{"model": "self-supervised image encoder", "horizontal_flip": true, "color_jitter": 0.6, "norm": "batchnorm", "activation": "mish", "projector_hidden": 1024, "projector_hidden_layers": 2, "lr": 0.0046, "shampoo_beta": 0.95, "one_sided": false, "adamw_lr_other_params": 0.0019, "grad_clip": 0.5, "warmup_steps": 180, "weight_decay": 0.06}
Rows from block 8 of a small self-supervised image encoder, named by matrix and row number. Rows with one number belong to one channel. Each number is 500 + 50 x the weight over its row's rms, rounded and kept within 0 to 999. All counts start at 0. Numbers have three digits each.
Before each channel's rows are labels from the 100 images, of 14848, where the channel reaches its highest value: "top examples" is what is common among them. Only what is clearly more common there than usual is listed. The data: drawings of small networks of dots and links.
# c3: 3x3 conv, stride 2 (model.blocks.8.c3.weight, 256x128x3x3, each kernel summed), inputs 0-63
# c1: pointwise conv, stride 2 (model.blocks.8.c1.weight, 256x128x1x1), inputs 0-63

top examples: laid out on a circle; ladder; complete; dot colour: purple
c3.175:521444524505461450519469473578490523493573571477505576482574521432530531556460506464475551582482506585452363468484515528418406558536527511445539489499536476414563482538496495532426538529584404
c1.175:485496450489437476531462509517481455441562591531512536463570512428504464524434483476454581577462547534469469538457563553523457512526529533462512445484564536416514473517469482575415486492597428

top examples: green dots
c3.22:492578476517450509435415450458518559571503520496488446571545490458424401586453618519504531521542443456470542482574431480541508506436617562505432510556597453500486494434484464537480510469482499
c1.22:510587496526410496434423470446510545541504424551483433510465468492480422582473584486490548553494443464504498490556411462480505489354596540505407451547602529499509498465492471522452547486503565

top examples: star; two groups; yellow dots
c3.104:543517481581519444516441437493488526508349524524499460289465429473518505577508591519456538456561523506470584563462422500537530510537472517510556503493568529500497486492534487480445579476488533
c1.104:524427477530448411484475420474514528492375468560496440271461464491513455565484527500495517425563543482486544544486469510480540489560457518419568478521553542525511481465544472500455542501560483

top examples: laid out on a circle; ladder
c3.71:472486458531587516488488407485476570530474496497588435542542568503507377358357533480504516541537554555485409472496489541529424554472530442517422565524494448487499528410565477503454454551530490
c1.71:459499486536546520517475470435520511515469491474528391516589598501490460473346527491447498571517536604488441502425454538533406562493512412530484574561468411493444512392511518542503490529520435

top examples: green dots
c3.79:516477614503579521501495417467550508463513535409504478451588534430460485520476455467494656453546647529550475486424543552495468532532512389501520557496373560557476521467474471500478515444503487
c1.79:519506565518552535510512392470501523509504500471553551504591483433459457554499494467437585469542571491516498488392525517514453531479473362465506530488425592538426572516456472506518540495505515

top examples: black dots
c3.92:547500722549522526545440470476497413431498464384423479455468437531564456451492488496514531574472489516367430497456538416457426431559550454475456483504519398487506461452512523477509501474507489
c1.92:522500633571497574492437483493459432500484533437481540461489423479546415416452471467501500499461498544426396477464580364473441447489540458437427524453472443499483507504516468422486528531496465

top examples: complete; wheel
c3.82:497486511639450562487452480497515432535509437548330485433464468483471413395489435514503504603578519484424416482403527510539471347473553589547454535535525454568528493389466503466539446525492487
c1.82:487433466596483548526417524499521432540493415576376435467495518491388437465478457583485481616546508437419461480456523573526467384487574565515460497537459421558543458406446454471537385530537488

top examples: white dots
c3.77:566468433627483481565572487566541477576513425483488597545465394444475416496542502450493460477492464514501455444566538406477530512496533427465503556498604485596460512477528568569475461438557477
c1.77:505508466585488460545555544581546433540469452470460581499528468478381404456546485457452522540511450491522497535555507439498508463550539463434475573495620478522460474472497542550458466466512495

top examples: green dots
c3.96:567608475487531528363476527452517520452541427516571549530567492507492471528483509524496586549514473496515483503519471535568445456503476457469473533474557556576441524501447416496478504453467459
c1.96:539572479450495516464559517457475466528526460548497546546542442442466460551524464575530532567549508534472492424530463473562527419465490416468476532427436564526427482505490468449528580421425466

top examples: grey dots
c3.57:549590526511500562488552441337521439541363619439442490495553547515519463489454433480461491473429493541403532507477520510441574504435520456512444588488483513493534497535457511513559507572414539
c1.57:541558499480504491504557517479507495559401539477536449514515576462485469549507434421442484465456455521478552462430518575471488516392492473520501566551512485482541475443449519514562516564425453

top examples: green dots
c3.114:491584469503539448506497494459540482433523514462478440592597425462556434519385514400443538565596498498461520564520572491419490483512386507553483462464509473566532437485428477473512481533537465
c1.114:489549482586542439531564461539537514503550555454491468485619445469588432437449477409467574534588502477494508543562564494469538486476404569527500509535452538573531438467467450547548488553555535

top examples: laid out on a circle; eight dots; ladder
c3.247:402496504706479460566497461476449521506412599525500469564432499500463488482508559516459536491481529551541462471427466466516492540468499513435563510476516429510531557408399566511374532469434498
c1.247:473502544525484401586487480511468536505448500458525543525439438513455420506423524489433509496442588561484518454503464430523476510517444493469582504525586462515458661494473604537422516415468470

top examples: complete
c3.234:517472476534446593443431481511510528510500624492518441512520517382442422476485556437473488451542521414481485489485606495420531532471585491483500576436470473435533503490469469486479423513444476
c1.234:487443471496431582447413533458547536493511627534494476518576525368484531438487420463518564482581507462450473493452648480507522496433602493517514576417441461433449526495485535440494507538453505

top examples: black dots
c3.143:612450484519598527496490442393444558543479507496447425455572501513513550579497525466536407511562490459553422550500493373506534521444456524477476439451514546464519544476404436450543544427472610
c1.143:613505495433641543509468523396472603484495481453571482471577472562491505554543474469580413487491503459582469485568452366507550529485464510478495503506494548492485551480482397444565471494490532

top examples: green dots
c3.108:465509449515460547497543479528493545515523502478457497480463421474448402570367554458479484521461524553465333535470504481520452489410449538452543553441532536507484516474493515452452444506502378
c1.108:470503436503471562513515444475461525558525476473526531392465399463438401572366514457502510506486548571475418535439458472464483523384482520476506538440478532485448510563471515443437456473481393

top examples: wheel
c3.187:499486524520556516478490522491486522457371550499471479347346488481509505552522512549494531485487490589499524462491327486458511515536520442488522471516500520591509498513483474473471545452428495
c1.187:500501483442566556525448472480474476471421574492518456354365465445491503532486495528461497507512502522471487484539358505409507449528520428493543422532474575586517516496462452485495473437484523

top examples: green dots
c3.218:582491481566478520529458475521443483489568515536508498497697460502451473539490627487488450464526476550484387500502458476556568509473511434475494500436569525563488469565563565485485602447491489
c1.218:467498488563458436419461466519494537556574508502452500512605465548490462471451541421517447453482487573461414518445430484493561453464479471522499482455528486556473534601545611504460592436479497

top examples: star; ladder
c3.115:492385521626449516424538497531494495568477645464478449528520510577537528482448492521474527437490517397514537533529529490510499473565528524521502497503519462493500421462528418498530573495515571
c1.115:420394485545469465454553501492578482598530573433479445477530551610541479464440482579451492437520517392462554532477546495563527458546520497514467562484531438479475447453445388527507502527494548

top examples: laid out on a circle; complete
c3.213:543490480508566490426510534467476456437529715525504523439503502472436447440502479512466513446506662469473440453457460372538521588529530531449493445471476510532490443491483502439560524494460467
c1.213:502495434480490444409502521430513484433523606428520523410512472526512470442495461466462487458487638480416455429505464372581503650529486550448493453435505522545508497503430437435548479536507449

top examples: white dots
c3.173:444529537543607568536480521535439503445497566492550486519545426509630525474556529396486502471464545614558556523509536551434498459513461446559499455480456527531517471462602455466480432584440549
c1.173:391466528562594526569443565507482526422464530502518424551543481467616471470532521383511517421489477533534496503509495443430520453541504513493473362465429523548482491428546510484534461624490514

top examples: star
c3.65:489554476469482471499565477467456457545439553535511444500487421557483468565596475448449469467438482550524551602374399514469471553525481448468499432500510531493629453429585611490417468551476542
c1.65:425493432428502438448580489485494503572467499565503419483495477540475512516510480413474475478463518482477534541308416528459457480575503474478560480539504580512588492468537491492472459536466499

top examples: white dots; pink dots
c3.161:492509515596471421553480474461527469472482592492403453495462565464494567482459527461551494465418457470492512553492500542492606428489569536481523497531409480470476472529437566429459510422416459
c1.161:572478507516476427561482492474489473466484509484478500483433539552452608520509471443591505453562572486421449626529545532465519471579612604505433565579488575475468440527432533471487437446418512

top examples: complete
c3.140:488611451525463479468594571477524463540486539446393465521553465465459404499441512544509530441518521432570386411527461505438523423524485516457448445462511593503502453498510520387444448531510528
c1.140:508583498555470497444586543498526519545504488494468440525508498464480422548509481554533475417542518430592355498527512534469480419500498544439540432441526596561520447467453498351441437531465502

top examples: grey dots; orange dots
c3.201:448494517466499417540487537465519498518558487545506573500459683424610541559597484469529501505459530510536514462438490497447516400463455525576510470510644513482522539408480463511505420385516464
c1.201:477488539520514420429461497490494576572525495545478595505514669452640476548570463404544531492481494539461510424428477444444586439428459476570431515497517478485422505480463530473465404418556439

top examples: white dots; ladder
c3.131:472510590538504522594507438479427499455431496509391477557478579561523511402529524392477472435448481489460536470456540466478470561470480524489404528434463526450494477553535513418510466531477543
c1.131:476549534561479541538471400471402505515492542481450438502457557519432553498537516359491486439492452506467521486444499519513502586439449587464457542462493546482490476524456509427583479507558541

top examples: star
c3.185:484461510389423527461557403500530482443445610616554508552543439466579431526561418503489511427467546571531618394450442516454478436565489558537488458486560520471426509454405487490506497588435522
c1.185:444489536500419553450465437482514515453491531665527517586513426501558423503567430529481521384499538528503583416418461483500511485508493591534419431425531560495438540447372503508467410572443512

top examples: star
c3.123:521460528538480497511450505537504567499528648428450496502599580515521492480509541572508497511516542439523476477503549506587511535501542573521484550500423493553398452490495523495488514451516502
c1.123:514493509570480524446514506491524527505503601422491510573560596517517507470458478623508533521554533467514449482479603524626498542456551612561511585458477502538414448474470507494493497472493489

top examples: white dots
c3.88:532408456499501502483482543457519428483558530480537494521556504495419487455434541534513455555507497447505429436436529562498476504629540514466526529533408514519619495494542534399488494504476383
c1.88:502444529492497485512507534507450476494511516462460642533569458603365508508451428479515437543501445502492442456503483511540506485584538494433513620516491575493574487541512609414514469493473427

top examples: laid out on a circle; star; nine dots
c3.116:525459647543450514408579506442483487401486482586534508471482461488609458543461515498557527430489469626540548448494462519490594451573430545502514537473533608470540524515539468427444459477501563
c1.116:516458587544463475513587509491478482439449452564587441497480457469589512542506512460565516484510560602537528447447439536423577502561463550527489548426536587440535515517525512386522419454529512

top examples: white dots
c3.117:500504469617536448386463523571492531451539536383462457514478508407417456539523445501605433454525428533496466493465473500444501533556478585497461527461460528471620514459479429541572469478472450
c1.117:488455444600491432469436561527557514511495485338450511525575549424439488487498432489553432454544464563528454496429505488493509491541418474558446525434457583495559565465458435512492514480465475

top examples: star
c3.169:562527527594471692568459462480529491538521534517612462475538500444476428478464527552522457490469456572541515434441447421413610563564491491528497531439525478563529537438454464451435596524477532
c1.169:519521505555457637584483449468503514543507466535555492457515437425529551481514454483588435477528500582518495428510483425426564522543530486547513556433483551588551494547481462426431558460463471

top examples: complete; nine dots
c3.150:400538539551434481502497581476458502582482593479451433470587488444462364482574498467533445536494417527388469429455508403453542651470442557511480542447491577573518475488446499478501515433493432
c1.150:435489548527430460513435609470458491513487577483496474508575538419437402484568448464539383487517379513500504463416516429478436583436459600480450589452485566528536494494450462458509489457489469

top examples: green dots
c3.239:455539426427455559461438482464513425471538448471434433455657479549463455670492528466527512423483561523526434584481508477519533461512526364440473497435530436570518455550480551494555587438469435
c1.239:514538422497494528468449494476494426448561459497423373476617489492458504650483498452490517428531553563463415541496492453525530461505511379455505493431511423532525467525427513490600554467461493

top examples: laid out on a circle; star
c3.165:521573506572563556444476472446444474495368589472567542435538511508523518441503552448488543439462528517522491455472451590412455534486465530501628501582534539472504547492491445483530487486467636
c1.165:465556521649537560452500476416435565472436534410524447506512538467533480442563531485525466412462603535538492482499524466399488535487483507486578539542467530498515492481456408475501522454443562

top examples: black dots
c3.32:539450530524633532480531441442463535479457512462279534508486536483503439388477542442429574510466529467544476460504502499591558477502468487549488577438649500481494497466508517426491504459434486
c1.32:493430537470635572451517459544463496491491512499350643555489487449528443434495499452463552493410475548556453486534516437568518479497453493514458591444614468474470502479485473402474491507464427

top examples: laid out on a circle; ladder
c3.147:525566446586388460497560507547406508472534558478582499463476404571551414517487497470461501496477451526556521498457452450501553580487474507494426595495521457345442488430487516544524460490463460
c1.147:546591441607422509529543507552467546541520516401566517517500411497472398510502488488488450507523514506559530411521487456492536571491510489504469566511529459474388524400525539560508445482449473